Rows from block 9 of a small sound classifier, named by matrix and row number. Rows with one number within an expert belong to one neuron, the router's apart. Each number is 500 + 50 x the weight over its row's rms, rounded and kept within 0 to 999. All counts start at 0. Numbers have three digits each.
Before each expert's rows are labels from the 100 clips, of 14976, where the router gives the expert most weight on average: "strongest on" is what is common among them; "peak in band" is the frequency band that holds the peak. Only what is clearly more common there than usual is listed. The data: babble in 24 made-up languages, each with its own sounds, syllables and stress or tones, from a formant synthesiser.
# router: router (model.blocks.9.mlp.router.weight, 4x256, trained with AdamW), inputs 0-127
# up: expert up (model.blocks.9.mlp.up, 4x512x256), inputs 0-127
# down: expert down (model.blocks.9.mlp.down, 4x256x512, transposed), outputs 0-127

# expert 0
strongest on: voice: high voice; prosody: tones; /aɪ/
peak in band: 250 to 500 Hz
router.0:456533467491512474476510580486530614477557526507412454508515458553508592500496549471459548506509515510547503450486503526534427488507467555514476457456500473530544458456482546490574547402601534508503477481523588447446475561580564468502452466452525471447508513572485421499497507410615513468496459481460515392487425518469468415498502443533534610486528446525525514398413483495477493543480
up.0:507563509592567527484552487494602582493504505480486461564530560412495391468460520518476492529555491510479509539484506569476486471502460616488454514459572549497538569611487504499365506544450584422551483442501544477505534456505568577492509454454467506539535484459413407431567571535461494448496491542461505523561511410504426516524513508445518492515500580576595562564532489443475484481516
down.0:473450534419477596438576578458504481547458513423485438499373443431473492468542337501533464498511498463454536489550499435506456478570526377444479488525536498496440464418559519509495578461479599517405483456438453554480493436510516479491548555485453453494474467530477543501561461509538494504519457580608505495494523558508513439569620565509542493483503472419499423389463494503505464598518
up.1:491426479474515579489542510526540482410500525432564461509584437530424503461600541497499473448508583490482528573537472517476474519362504561471554564531488547489467524522401626510483438507498575502538533513551463488535447512496473568536525440562517418517563489497466535494533513451450482520482499451444585465537432505509450459497503522461508502558425421464519484479521527566543430593514
down.1:441476480487557522502535382567531522498480486464457570645543481493563486516474444419537467513565480500583514494574430466496556550551463550462524505454497496474511538394550500542656548497587544546505481481544538471534480476499525475535442533529418448487443480459534579484497477442519416460561427432525429572557516463476415563466509415536434538557493496482442402531549437497508473403551
up.2:510534530537518529508495476491435454583553486499463484451538453430523530542533431516484592436473636526487479595536528517502616399476444464520435416586528472476515504476478584490451579497442509512517468583501547437500513526539547454568485469473390523495499451596461428490481526456573602463495497448506522545421441413525535514502519468516474460508473590487585540501586507522499527551584
down.2:500429351559533524495469471553440478480404472508558399501462542520559478515463513475527509514496516509507538430470537508524412459495542523483530587470495530516472524487555418572593495458475515499579470511469448589527520425452493466350555450502508416589539503378510580427485454544426469492513463483500515495443603549489520559496556552491457556520507410582511514489433529586458567443472
up.3:463506430483497464527486438567541543457454493552567543434457449475540463516503510508485535548490503456481423468583575496611626555463505540468487488484532498469468487548590502507469470553463426594537559640551525479617573532538485439454447557499504527492493462475501577547531517485526489437504473423439389377460498486570515558491469538548520610488520523468504379488472549491484544412478
down.3:515478467552507387505430569513540545507566471457438367474551413480485574463514355518562552428474475518402552506495458550452493478514485500511558472529466454447528452453586484475659499488485515471525538443472510475486472473485485473430420444574415475532451443522540485539543449593412516511446532579539539571512536470489448489409564512537447561485378523513494541548538471552534532517503
up.4:537529466522477509410513510504521411478548500580548518519508458542525458517435465423452431512534447487538401533472524470525455476513537595444466543443562534573552440465472512507531562537533517509445472566474504459431493488575413478545454481536533477598465478434437524631534425463538494572509539542530445531471444571411437526520554573503467478486496482505432518588528471453480467471551
down.4:465554468420450486514520476573525533496516503479450493532490558392441516531575473505594509519430503400347480452545508580401493450459452483578515485552465518571483514477426472484466477442480447492551574474589490617488551513531507463436534501502554542479501528585499502490451542480480492475488475528504567492541493443553655460495489492505534531583432473448558559499485559523481528505533
up.5:522530510470516532467410445517470458400496504520490455576475607537467541576521437464535547532476529401506526551527512482448528526559457509410496552359497421467516481423592519427519483487511434464506642478522473561517579494465406523561475517561481429544480525543406583542504499576557530548482475476452430469514597522510494390524555444532472465460463556509509507503483477560522420431508
down.5:531541501490410523553520548398553540508527533505484477493545579555552535476568515412499564470472351534526485573461497528478589563465452492651505497555488506490505484523489451560456528420525593557564409604450460498484482434421520547571481488530440467542418580505556457454529500558443473508535507513596561574506441510441529522534437556525452480482515416537518440444473473467581501446515
up.6:532377548509412506543461490588483510572517566558432516570534518452549469509501501365596511488573469545530533520474513539475556435456487531488480533516544537576572442489406574559524524419522476489413523451432461508501517431429619420556455491462500394466482507436419566514498495487498476575451403494431556488429536602554383477519433569452468520517483477517458547449567514502615560628510
down.6:442512393588588440425536492478489514519520456452635469392506515490559583496475537535545567432402567483444528481550447482538468526523520532553590528437491463528458540578511500312494387536451560500477479523489534492497492533454371432442505508505565509478474464598486414476478464464516560466555414516588393500553453481451494547430532530499548463567536462506580524538518549508541473565430
up.7:510493427564544528529559421491540455499498528523582485528502548522433492519506532440493442493546612469528456465495496467483476497552435552474479606545536459516556509474492427541568514515511514505527474467498483524415482463522536439472422437475556452434474587497398516505444515521534549522491485499483530516537567545414454572433548434540502627562451503487486628438479439552475537472489
down.7:476474544550533457456423546504490486493450482429496499490526481553408579581597431483539455439540535503514537441531564475466563529568475498522495459467543465498607521409486606486426495517443457513543539498502570454513493485507500570549560565532509508457498439587490445502513473514552488437462559521476523503494503481530510553570508465466500486460469542565436572550537518400484489483590
up.8:544539546510484477489497478549534537427435513440567525585443457501582437446485533520480612536505549454520491566514464566449466462572510500528506507503593505389535529512499413464471574529477560508440460547508524567533540519493493492488475396473493411561548527471395519515551527494521468472421471567478527392525547528485379462420480567493452467458552559547525491446540468459451390466518
down.8:510481536378489489437532561438528612511443484498466484480476450559507437503528467550469425455407470513479554457490492417480468492459544482456580425582470515520512531526509457450484547475497532483380507420618534645504566546512583505504473531514499479397412510560480488527461430412470496495543442529644524530459466502500550546570497527491532476537449525518409512501481495544468485517579
up.9:500476490516505484510468457512505461389487526429577506479514484448499511484453504440531601587496541468610481447478573485402415542481553496542448541406541396378577480517490530499515485459563438530547480593421549541504444546487559427451514489516488490521552604458495509593487506483549549508528527549578556489510493612407444571508562472496448481575489509475481529486481459464548483480500
down.9:480465462548424583572560513483538506559567451548507458529517437547525434543616545467528486563577534498512482487540387469497575440441349460456571455444474485571480486414511534402438517526482533465413580485561416498460453566564479439498470493445457509514506467520534553476518526490524531418516486503524547504474464516526500435506472547504578511478499467462501484414519492507451431431480
up.10:516542524539584515482389472554473554550537553480484481503487451538540562550557588537502554483451478600514498581475558498545497396479517551513556627497414537568520506523509511499519438601477562592385481558394426463387463555517476451470484451445552527468398535482486503551580541444506537502547475475559469377553496434469450621489525543513490504442527439385560483446475452499533445466466
down.10:450480470501444523476451509476459470443430449486529612463542557480474497474415430579452464546537481392562513429514436525512459569465528497429596517588391464496513453521447441472483455523513470486562554526501544606499486487447493534517452565555472489491535467588535584610505467514560509519585539501443535575526506579572495402577546521472408494541514526567453517518505465536532541531609
up.11:542488488538498610516524501585567444525576526460412463452451579551494569455463402440489497564564589583480453533627470457446460494482474490485553578443510547526450495560531469483476453537544556513556359349523531571482585500481530486421551534506553537533372605565458446516442565539483509565504483456446448442504499512483412550498475531503466492456558420454434483514407443584566487501435
down.11:477536527424466488564550553446444539418459518508465455535497481503455480583512522416556547577518478494481466491498522494512496490540538538455512457512492478617560535392441552531433467508480489476492499516565417476464464413523503539565507472485489433534485456518507458538520614423513511497484506493558543484511539586481518496573495446508562520474484474520508501476532440430510498409574
up.12:532412458564569545574589403449521521501574428499566524522454406586524596459502436412493511458480570500371564438371486527466493501458579537565424477559493463524511508497480512494458551496482582569493556531482510536437485531473537455527517556464570549490490439523446566507481485478474521507500501482518431487455482549580455504498517531568486411513511468463526403547526490503539610523510
down.12:485450481445415471487538545513423539458395560520473483523518585467587511531467529453540529480522484544561440495474445498565497456482454450481525511529565446531540527430448471532544538521455518436520490542428522548530482501515499440476476374530431498506454524450528466546474548504563511517549495477548563574528540451480562527501447473391432562463421583571395510632536532495431458468483
up.13:498462445508416504468451516517417565489510531540548490512487536510467515589533431438523501445518614515482523608469464539435394448450495562514521412546499503448503443455549459460526523497521433609450455402503493376439498561473431433493513536595501582507465499461482505464547525458566552535543487534433460525505423469646526577624488494592567520513526539501506440573514490415467508444559
down.13:532577439495457519487478611410552503416547541467419434544529473499446500466510523473532565515449528454514485405526521526598518516581455476508414494503485520575558554488524568506524445464450596411622467511457469510522489492419475538523503441468471443559505417531492490537397435503441450533425459556516517494502538525404517509408465510571566529548508515484489553514522508527485511467409
up.14:481558525518502513522419511514536357512525434468517491558425467551505475491464552517482470526365506465544410486518506525504500429479512471526488399520554500548461563567521500532519512503525575477527428561498578626519501532531467484463572584462535563554496553483517451490476546477489462564548488546465509495464475469461397487589439483440533530581452398409401480539450576574507391420582
down.14:495577486492500602483504474536614417537484511515462530445471398438485572471530501566487586538488483457438540552515473497515562499509481467426531525513444433534534451431522572486423407449492535515454480541534499537579473486477523522416450440456484392561352529509473552505574659522565596444542518547589485586461442476480480424568468436465500462528574515478525509442493491535572517443565
up.15:577417502470527560508458525510499534494522552524493471596522419518555470476477386454468474485537439509587511533497551515483467474542537408488452449531450542519471499559452469420507560494416567532483497572376481445463532534514405472435471543538496420395553453489532559633560454378523529496553466536556499590488528546599543515581528481521531532524502526479548540470527485563456495459529
down.15:391461576517584430470428453439564539547466523470474436554557534489448520560496549545410454508505495494412436373510419466572533462556511542605397586440488511468626519511440565534427464533516518484542503494520528507405490528557445522514507573496534422526466435486420428439474562639460509489470529527494462524407496417451505531474514496501573560486498526441545482442411532465471492516548

# expert 1
strongest on: voice: low voice; prosody: tones
peak in band: 250 to 500 Hz
router.1:488453517514470417472518456433433415542405475544515487512545515520472523491516479509496485480574549570461477463473507451533564393484455447495514432545451463455465580511568526525480550473422535564498424483466546529492503435537381478467516524594573517515482402488468520478579555588479471508495493590576473514491555495584420560589537521440428384544516455522615482482518383562404510475463
up.0:457397603478542501536444560452559488566459448559543463571485581431552493411571431452503514533495512537494496462531436553537528530484434480547488469482489477509522520543508449438386552524557488491525470443552576463534560505550493493510539486482487612481533427464449461397471564490541508468507506500411411459465427456426430583445564485414420564444502400524590483530448517508434486457407
down.0:481390357552494548505563461537485539460514488397459505463510446549532498593527535501496519549441482430480508497520567419572471506554525542426536576545488409496484526497522542504614541520549467488447543532470463531458545578519484546463412529444468424478510515483580504473479481515475535496498521491508582595449500564609552572549514486554490468471480456531462531548526488513580641481491
up.1:488459587472475475490468495562595488449490534515533458545447497470453477590544482544541581531505482464548462488522530546577475493517516508441461408484424522541464437512600595509586476480567566548566494525577476505510526529549391475482469543520486584548530523524416504433494528472453527579651543563494542477544508453441512548521435451493480413541563571456499530474446499536535423486407
down.1:520479605550558512526484443548504482456509550573510466447517424430529500485531566529448511459542529477504541560485546477500533519485575572591522543569493493468531501479447529421441479459401550482452459454480530599486516511529501415538505554445652441454482493379432422486510448538457385531595507487498464533490467513485416407466590555491455511532553508483426446537511477462490535452547
up.2:563535525498497383578441449482487599432400615474521571489497475382455530461547530554512453478501524465521463392487523557407407521436523560510497503525483558524533519452512507434477533599542452519524556528523473439505458576387385473564410457536473439486549557501539572475467399510473512475524527534508587545456472528425440471549594578502507447486520527509403553527430583479443488476523
down.2:461497449498530522516549477480483390492524522554552527515594580569513491504494523389432466492428438470418515537492478494543508483491519526517513447533429478448606498587485423423557453398480579466435469459474523575503579551517548532490499496367545591429493494532426459489419552545516460445576441452558453445572551490497502582406454523447506458433519519492462537405535607483561499463517
up.3:501591547517435549407515507406502496559495519498531530501423528383594542454484455586571553530463409492436511561496367506489474532431477507452502606501521401469536475476536429504514567495404456468461530528522490561476510460505558527447392380588423577462479459561451554484586466547446561463492575435556550482487473519486461524495497525501450501454496478477457459461493556506492545384609
down.3:544499442555517505555518525518434518444493541491487437552510543544448376528522433462448520522474578482533524497532557518574491421558474530484450515410466520488439534494541574497547481583491496431474498540428501546479545508551505473430508456495611442443540499444445501470451527512526439517439472538433433489450656513473598469475543544464486561533633487532629505468500423542530503585544
up.4:534524500507417543446444457544532519615562526490427560482543481479570506542430487503552467492521548540517522599499498541508551418556527436534442483477513463464524445557505424470485511418498531426588490513463503515559545455426575474514435433484513511598465463525455609564561481563475505507557453477466546581427479573541423475421488443481460425417482569494440513510557618472457484576482
down.4:425515502556519433575483563453471495495458456428532486472461525460574480557401491560463494595509533554464512434629553517519411471542459529466445551483457526508456544610464527529589453613438460514487533410504500497468460480583518499498637628560542503519568503510589476491439488398390482571588484399568529463534545508511579444526430528557506509538464452462514425583493435470535481437482
up.5:491518506432496418566461522459466471518523572425485443666497491574475509558467483489461563512546454518512647551583462493381567490475479577489485454501470505482450495539440507383387549510545547462452532562387522563474488498562521516501527473504439487529481539458486480451459533455513483421433499524482453540587427468577584487522508628508467629441561525464446566485487554467481505498453
down.5:512541502432411498430504428590614530425458488530465605469481526460443591447443538542551405491509481453450451453507516587581489487514465471541439525459479466541450535560528529534546423474482486490534577450455473542494483500457524539561474536459533497531512560532469579577495444486422378545569549561522491565472521466499463517477518516538539492398457566456518476503456464473515540591586
up.6:487477459479527558480591529498445514480462560511486493503578529546499450540421520444598541480518459489447438485532497469433455499480566396477475483458503495504513537460505536400551379545530556533479553574509520584471464581438447521475494568539504566433511445507438466434469494452596591467564551492478569478515459518591533490544504523425547491498458535470514489504607481437502502487430
down.6:534477563569577507455549532502542476521459588494469485443368454426485475517599464569458484476507441560522490524434453543553525586459473561600464475537518540497499432546562445511515587482420482511536506471495506459505498503468455467517528449477546415548516488439572500453538504527457454483442491525506473527554548515442524519525496565517541586418514483562521504475556518475416461585547
up.7:366541429429576469560639422535387457503500517493472535489486463490489494541468529412519542571455556543429579513453476412505405523407477460532514456546499447518492615548524476492547511490527523453502486491514485421476455538568497549528461503458454459540465537412435542448527502540509460450476517485460555432559515508602528435552416565397485502477500457556535537533521501515579461468503
down.7:582536473575444435506517507474570559414509464423498477534537548523532555551474627575502516501513540550576402479519456522494531501573489485481486532585480507495552460564458437465523528482524427399482473511509462499509372590508548491480449529574516528512459464559478543573483544517520396501540460571513458557448488460418476524488538422447513426506418539459484506478497459523518518585521
up.8:498547571520417578532454585528512545483523516521480519446612603455450548514561400504452516544475387513480433490504454530514444475530516564521541528501546467472538470544515549506556502542565556496436460457463413475557579496388429553482464570471391629408458523495442511477557456453478554470437501405447503556500509508479390624447477464500434517531493507472542530483529481404609484540436
down.8:473562523500609426480536498480468511475511490536487522597457523492610457654501577458472465515504555505549453438497536404533531526524517431554567555473579503506537450338549504461447446497548383444485548436532565514539482525518460454532517474450487583498509559449528583557418489619560430534485544507546540504538505504529500408492496637448450459439513494524470432448494515516474506569545
up.9:453532572469504478513539483494434378467513528510410537466538481468587470535466454506483460431463544513439518582540448524568517521374470537548469409488504540434545537498536395501408491511445460548636438568483495422544518519386569452465489489566520449637422522501488449538485429551544534505496516515525493492537402481509386536539502633443435485484507550502391475460511531483456465509470
down.9:587512583523528589540374511564569595460532476540504441544575485508434391490494487514436438521472546532469458477537485548510467433498534482465486559514460422522482495593564545425550503432559520513450522464483476511553444452516528535571499475517470551423660503530553577438470565451554462562479479598498551615515540579541521548479472464553475518467513520484557466536571550503511557455526
up.10:544499549463438495440526540512536509477459538510479399421551430515558442437517515454538483527510536493502521523431464441502510493515573505322486446508498553421455524506535510499535481522550539519586497599479527428484522521539530499538560443532464502516463516539531545465401491479587504566485606471488537496508443479418453569411419528416432510452552587546454425576547598418518503544578
down.10:566493440494510490502481545495518548487524428528499564579537525480465496504513515434452425404457397523528563440610467434493487573468446543549477529427475486408525464460497583434538485416488493609404534460499448524446542527469415520451498598441464532544554475446439460557519568520496427557469449474506488482536577535525557434522502440572488434424547424457518598373551509459469412497481
up.11:536405436478487507494490564456500504440508524469554518463464575457449525539477516448435526522542418541493494454496526552576452527543493503523521395588534406570563499518462485523461492493468493538517464504479451447493422510502499532461484494449517546541452540496565563428551499555488525381509562507552623533498484486406516459588574467565511493497519505524394496563509432467466589554533
down.11:529436494522463425495553431512457505569473552509472561454502467514580501424468416569569444434428577443515566526514512467493575563515553433553460469472535587507502454550508528618542461380528517453486490458484564452515508488529498462484492569509558443405528486566549544465503502543375484469479579516521421458545486582494525438426535538496516529468537501550559546427529473467511502477541
up.12:551516515545435428516417513488507444521559523530466557561509535507570421503493492414483450514523548501483452444577510505548331543531563416411440515506529452530440535452483497475437542538502527474459431518499440456443456514579466392368517462607549501509519561572633547490469518490570510490569479491451543533537500508461528502398505559516538536482616418495502437450530528444477509551547
down.12:470443503372499571514474524480494525590530447472507549567490538394462537508540532537421528431537469524441473466472430486554458565484440636541522501482539519515581456496526448513632524472513512492452614467521553532555456497480481589599395542468450467424425503444497490587512413565533539503451490514484441472488582469432608466531470444439540467545418515406492550470500459507559591386538
up.13:533500484594537605448544495487556479463506479445506498555530512614533491485446536497453506412545561488466516521487508489496491497553499444504464469557571514558512534567576489464498547570524423487554422525539535566512506551452535513498526530483558630512560431507511522498531446478511477579559474463520455528566417454595550545397469435479539408498537517459513412536472491429495582510483
down.13:552481516463555467612446534510482560495552535421461463528498448386554484448446396518526558544512455502491427502506509429540477478452583475485387518396410519486495485517599505642467522455440458448472493497528528459470464481599486480482443523466495434514517609434485494473444527436449515464439622448440569443493456560428514466559485470504540504535422506505550526488559578453549445483475
up.14:442404466519508466555497380442462526447525525551526478491534571550472567461601402487556571521472515489380475558493488544514480440558474452528567527557528466587454488468497501522537436492406496417534461528498518517478508423487543515428502467519500556500468462553498442486527491419516536524580574542415481507521550510525449553440533484502547587481574502459418463429452532469435534494490
down.14:523550542462511530525449557546469539509447512442521481519501541511617476481513494503477499503548479465540522442454508559566535443465434523544491518535480611591476475457530510472522563574554483536373457441543480532502472561537516500466488489502559474477556420514483527476463470505528576466443446451474417521530476456479535500505511575492454438467536444469515541484523526441443575498397
up.15:465402457409547456442516506530501558505505451598549511517568533561464561470457567555472563458407507498448539521515511503488487572504524529562482408574438430546457543405442487521550498444505467558550536523522554466510490442555480483481396403482455500443505478468516494517535599468426450477488478409451509572511425476519466456532567461525521599436551404571527523551513476512526503483516
down.15:484452479567406484495447538499560550539450575467529465606448462450514545508461447497566575502521556379572400564581438494423472442485589534500491496508599549564428422531512511494478443539533453433465428553570465409508446472434517510402476475380500552591545433465503512414415492550559567492433432494480436568455545566569535540500501618570545459492535521520460494537587471492574457439559

# expert 3
strongest on: voice: child-like voice; /a/
peak in band: 250 to 500 Hz
router.3:515432514481477465446531484531480519522511535445542483464552482520501475467539495519548473440534541455541535533473475535538566591563594456543475493514547569518441487482509454508505399521451471406514493542387442502513467432560439521562512373431552413482546519446565470523458512429429510564481470503479533487571393564415510646488494526515489484509439444489512494597466429469527534536566
up.0:437508536440510481490453555541551475422563520467475445447459504420546569537572521565385517487547514567572534429578556588454423530582444472392465503469521538449448436529415510501449581550556462456462581534421606489515447439506467522513479472475558493482555452533521453396516339482513417453502543462528526488501476492484395533483560551431510543455596540497503496476359510497580444461542
down.0:565500469558437458517537403519512537547434454468535491481531554538448477574463360474612466482480470422479417538424430473450606441467458516565533453535412477505513517467592447531565481485444485512410440515537441514510613522576517464481621436498566479512488621433497623571526583512505541555471461559513550492509504458561550459547377451534487456481438507538515481544577547483422550514522
up.1:471549508504563531479571587506548570443487506487467400420405518521464546472459507501555480513415532491473489478480512509522530476514510457514456490467485493520414476526488531470480420466411555570464491614509453464465585520485527547421543572395428571513531535498609500436472380448518487438483465608531460431489435495532535380496512412497503501517491537505558493582485463501460475489535
down.1:512432491606497532522451624471584434539483514518633510535488570486578423460553573466455499436578492447565486562570507519498519558506482555469491513442476462410576518554451458581517486512468490406486619507351504484510515477526396517492471585577429471512444513472512585523498559608472489437455471450453509536503495527557501587479467525517465441528493609496517516517549529522534509401437
up.2:444478480462485516552497449506524457515520592543589474463501507607501544503515465451377469454500446557479535501429522434439553449521543559557530524425460476469612502511479551425514496481538529490408542520481478486528578491503549483415603518511535545478538464496503479509463439505488495485530541451506505491450519521487501504530429548495389408550500410451437446461397558552553468546491
down.2:489562414475468530520556511457495452439434543475479513504540530465509554550514493487497527508520593470456490507493455540528359530511518521499569471496491490464447492391491549484584472513491409596455522393573454403505470449585439551480456439526419448435434495508542469571549484617495532517551494517460442519553473498473432531482420562515531506464462447547493549422517495491384535494458
up.3:451533531449453589519448480525433575527536465513522507445449524540518518569441449593447536526416502561427461439458442464501470528498435484462476469480504467460503544503522586466487444550596544478450435548527541563546380456543466503520435463432451461536490590411458465537513574482513511539568504522414471451500542400549503451460562509497507605545565411533394555448522516470491513569426
down.3:543507547606587492576538435520564540540514544464458424480635522588482444494594506433419505563547475533514475555474610446563485476477588481532529506486494530566575436512484453528500472459465483530619505470512483462461528485504476556490490405509487539461447475452447504584490430552579468531444484518479509466565489547416559559556520500486479463486385501479550374467448435543505503424609
up.4:481527444448582524515539463528543473544486444594459493469559505437489524456523466535497506495500574542507480508596500448434447439521522552511527453531568410524463559538524507483392565491448530485520609431535460471521445540504474410406415538478508478541545457526513447479455589554392544450546425518497465428524597473625499502501461494546422506530465504526534546495541417514514515585446
down.4:514417522521468535547413499534563570500562534525457504482472591543448364519628453479477409552483447529507489498471519563475482539461513489448432510484429576448499471469503440496496535554533444519529480369506532613517479493491509568498589367470519443583484486487519580496509504468600529453500522577521558479438426557469550490561503518455462547492457505484608429508428503476502416400487
up.5:476443524468558422658562421461439456471647461493569502580624447407497479541543549599550514479458436509502461506464417497564497508490548453546459515494427466409549411439481479544531486509523509524455493479533466480487498436411401526499413502557501499476539513459537526546534609462374547544480519393454539487563393511579498479418434454468481563517514450513517481498534555394472493429543
down.5:490497507440476601456522443534441565466453449531516433492459461542618531480506517448470473505553479470493494460505469587558577537453471440500568498477571618574427523520541500516427498549497524585521478574535562485506553480619531519430524524425525507500490505552543494467494497638559384479545528413500456502505558427470604449593520466502411448431566612458491521504470400556592525534457
up.6:512627549450515459490608533482498505458393497548438554455555477466480554485520555415446518468490414478413509401542490530605527473565525532472514536528442499519550536467485475560511555515492513430489506520462514488520409519556457468446506467443491536497470473443530551489476497469512555448537574432442534484546385447462476439592477569430422488513631495509489589471452459505500494524507
down.6:571453495530405463510568479540495529390524529495609466545487584389486450508538602410532465575473481502491539493535520506537492546456504462480534474449441435503520478454473488510469401495463511624514579505443509520457592473501521395517477437429533510452503495544415495429415485386559420515474490549559442461521563500464549514569538489436534493504549515563532436559533504468470484442435
up.7:519459466476487473486531507499520423436487444504399485580456414437576450495588527432495488458477552542587459487493449610514450536474468447480498495448539503595550596464539417573491446474470585508562449568511509490538511366442506547435527566553450563503540546438504530493464574474482526536461527453501543507560551442596523468546538474532503521522548489471558540550464518430458469433433
down.7:445497448409567448477469414434454556508452446453504603458586651522484517510422548513488434628492539419496520431475417481508540522469529496535562522556471536564481434590448566482439511564602468420566509573458536496475538585584501519498540496518424450488519508546472515499554436475573514471522551439561493520446372569508571555522479483497474501438572524544512456421515560464506571536494
up.8:460528484481543537484516652528523552368481465415479511569512428457556512594552497558464550569415450431616519548518477535528559508551419508403468471534434495531526510533503579456547511444556536526532565581495449443549552457394545589495432401415477467509487337459466482492518470515587544429451452472541421402588543585498581469480495521497461580511463526507538481593548552496434510492554
down.8:417429581512510502578543532487425581587538524561492526456535516525527537566445504438398384485505523481504429461521440509569448468382481531468522516479478409561480468539467552421632509452461488464475477417487510535582558537439494477419486418578521467465519442534541639522461490473533383538522506449484522470427456504520444547475523544517639570533508554582512498486459457401466561499500
up.9:472545545470484441487475613446516548465495555525517535462555501518470513522456455439492528568528462523470401518498629454469403570503534484474481456548454479469420432469576439474466479521436447490423512496506513458537563559467505534514498502468510515452483603473465561489537474553532504500483468641465456508429553515424502526470455453519410586498494522460575364588525466499559590548519
down.9:477526452569491537479498514530375509592512518534486559438472492462521504448571485447568496558447540494477467439591483424467462446448495480594402487431478494565523539515572470535487565509407466439544614588453508538523476511432510515457544474490484484495474515481472524518466547473504492441581456580533518526612500489540543484499567488577458491567514460525521493444472575501483443423540
up.10:590491492445510482447394360500472540512477540598526516538552461448540497427465518386452514483488443503511560516410531541532601405521513466478484587549373517520500483492550472420468479525512493512580483493496447528504464482620563461515499550449494507561476479523476502472507543536508456465490426471389456451480553599468538338528442458559528520426395515557528564433480563492484535543420
down.10:474573440533523401569575489453625439512456454434504520455488459583567497489540432500379488520446504435608458398519533537497554516562423485451542448586530507524438454444505507537564418459491442484534473569429487557453546556397532517588543442517534492419492509533544511541467454525466475512581508589548588472525515452524437565455535520501583465582541493582511489460478440463553493524541
up.11:540561552449460473433453509429554527456541523494499586528500558529521534478483532452529479436534506439532444522527490532456535506583499495400532517434477431442469445463558457450542513492558463594497462516511475455411480514395426421380530480455459511515538487577487471512524578589547537462482549562515544497532469477528561551503509503455465566519464526549513459526559411598413455578552
down.11:498417491473470511566456489497465514551410462465496508484518433437443550527509513433502541563544450594475509421454521513473460495427444551467507473457565464505505615467437452600477474547451542545512507461549628517489513492532511481510541518561509442598413633494387548458487462531452483546532485620508437515509567386477487554472513505538515486586496418501514540524433624438458457484515
up.12:455569484436510499446489567545433456459540544593566470578528500650491487587461445472516413413503490527485588433423532525501503506458474479506516496526458462391406485497506490468438457513451505561420494490542533517568475542510531474553403630583549491425553540522453500481534520479409435462443538587542502547490436536503450433504423434566528501521505559593476502501451510457485556448439
down.12:504429514495530518536506438559442505481430573484487426457503494535407561439521533500510505596585462506495463508594406453526500465483384532485423488464438486470501609489560512540511560478473513474652538546544421455487590419515583526456521480451484534583399523473451555499520461461579563486578430482414473534493633437531510524475491580456579506482476469478517528515500520508428440458536
up.13:516588501484510416555500466410462533452514602583561485458517500564550502546525507535521511559485468562469540536424475471520429444456565477441502554468532558465607455491416517496481588404445481584544494435512568507446461468383499499466461538588544488494421501511443439553555519457547563564495509523495516556490478508477489367514537480545509551443565411569532475464535417479524621566470
down.13:518565573504496521432454466374507424571469460423465490485567509454543598432506573500504584471502494501519502445555436462506438453532381477568504579459481620503418554547606477478587487564468430378511484488452556522470536524392619531580509419548553467517489541452449523469425473557502523470498485471514489487516605585500498545467499504491521461474479498467504440511505540553457481514546
up.14:564489395594538441524417520510580488477503408558518540552448421463501545528468570445528419578551483506523552497552518495501502451462478401469544473580588549507512509537461404541514596470527496525522543512430458551455512515613406334489456523489529467628545494524533447504562482522543353567422486546513499452491527502496543531517577433446534489490611477417567459480567485526560532517598
down.14:428548624523591554541454488490478485496450526468413525458689481509505424446539479483476517498538433496498456611468486441573455468481516593470527550543483517395615467547553473631510501530497495587438352384515581528507484476516556503496504456539491501485429521458454503503517520448526590439546531467490519503490508480484483501507458508557505461523536427539491604528442398497385560469467
up.15:571481484540451545499493546521469457476500490546463425467546584476533484416441525424544428479520547460515520494579387475501606435582471606428441571524615487488509476428606519546544547530470539494586536503540546529477503498445447506552521463559430526550493593483543418510525523455506583504458536516531463508386520546552494471553475506407498437454475463576477531424587453496417424530560
down.15:538498461451520469559542455504520547417460491478471596411475443556543509528479433572524517504486448517473500557501582531544463566479359491524512417492509498472513526506513565577449456584452467454508422476469454490547436443532553523452434551492521563491635499478462636477520564427498500441540475417497556492505449528423524453463540536456509533526487535428587502489494417422534516464451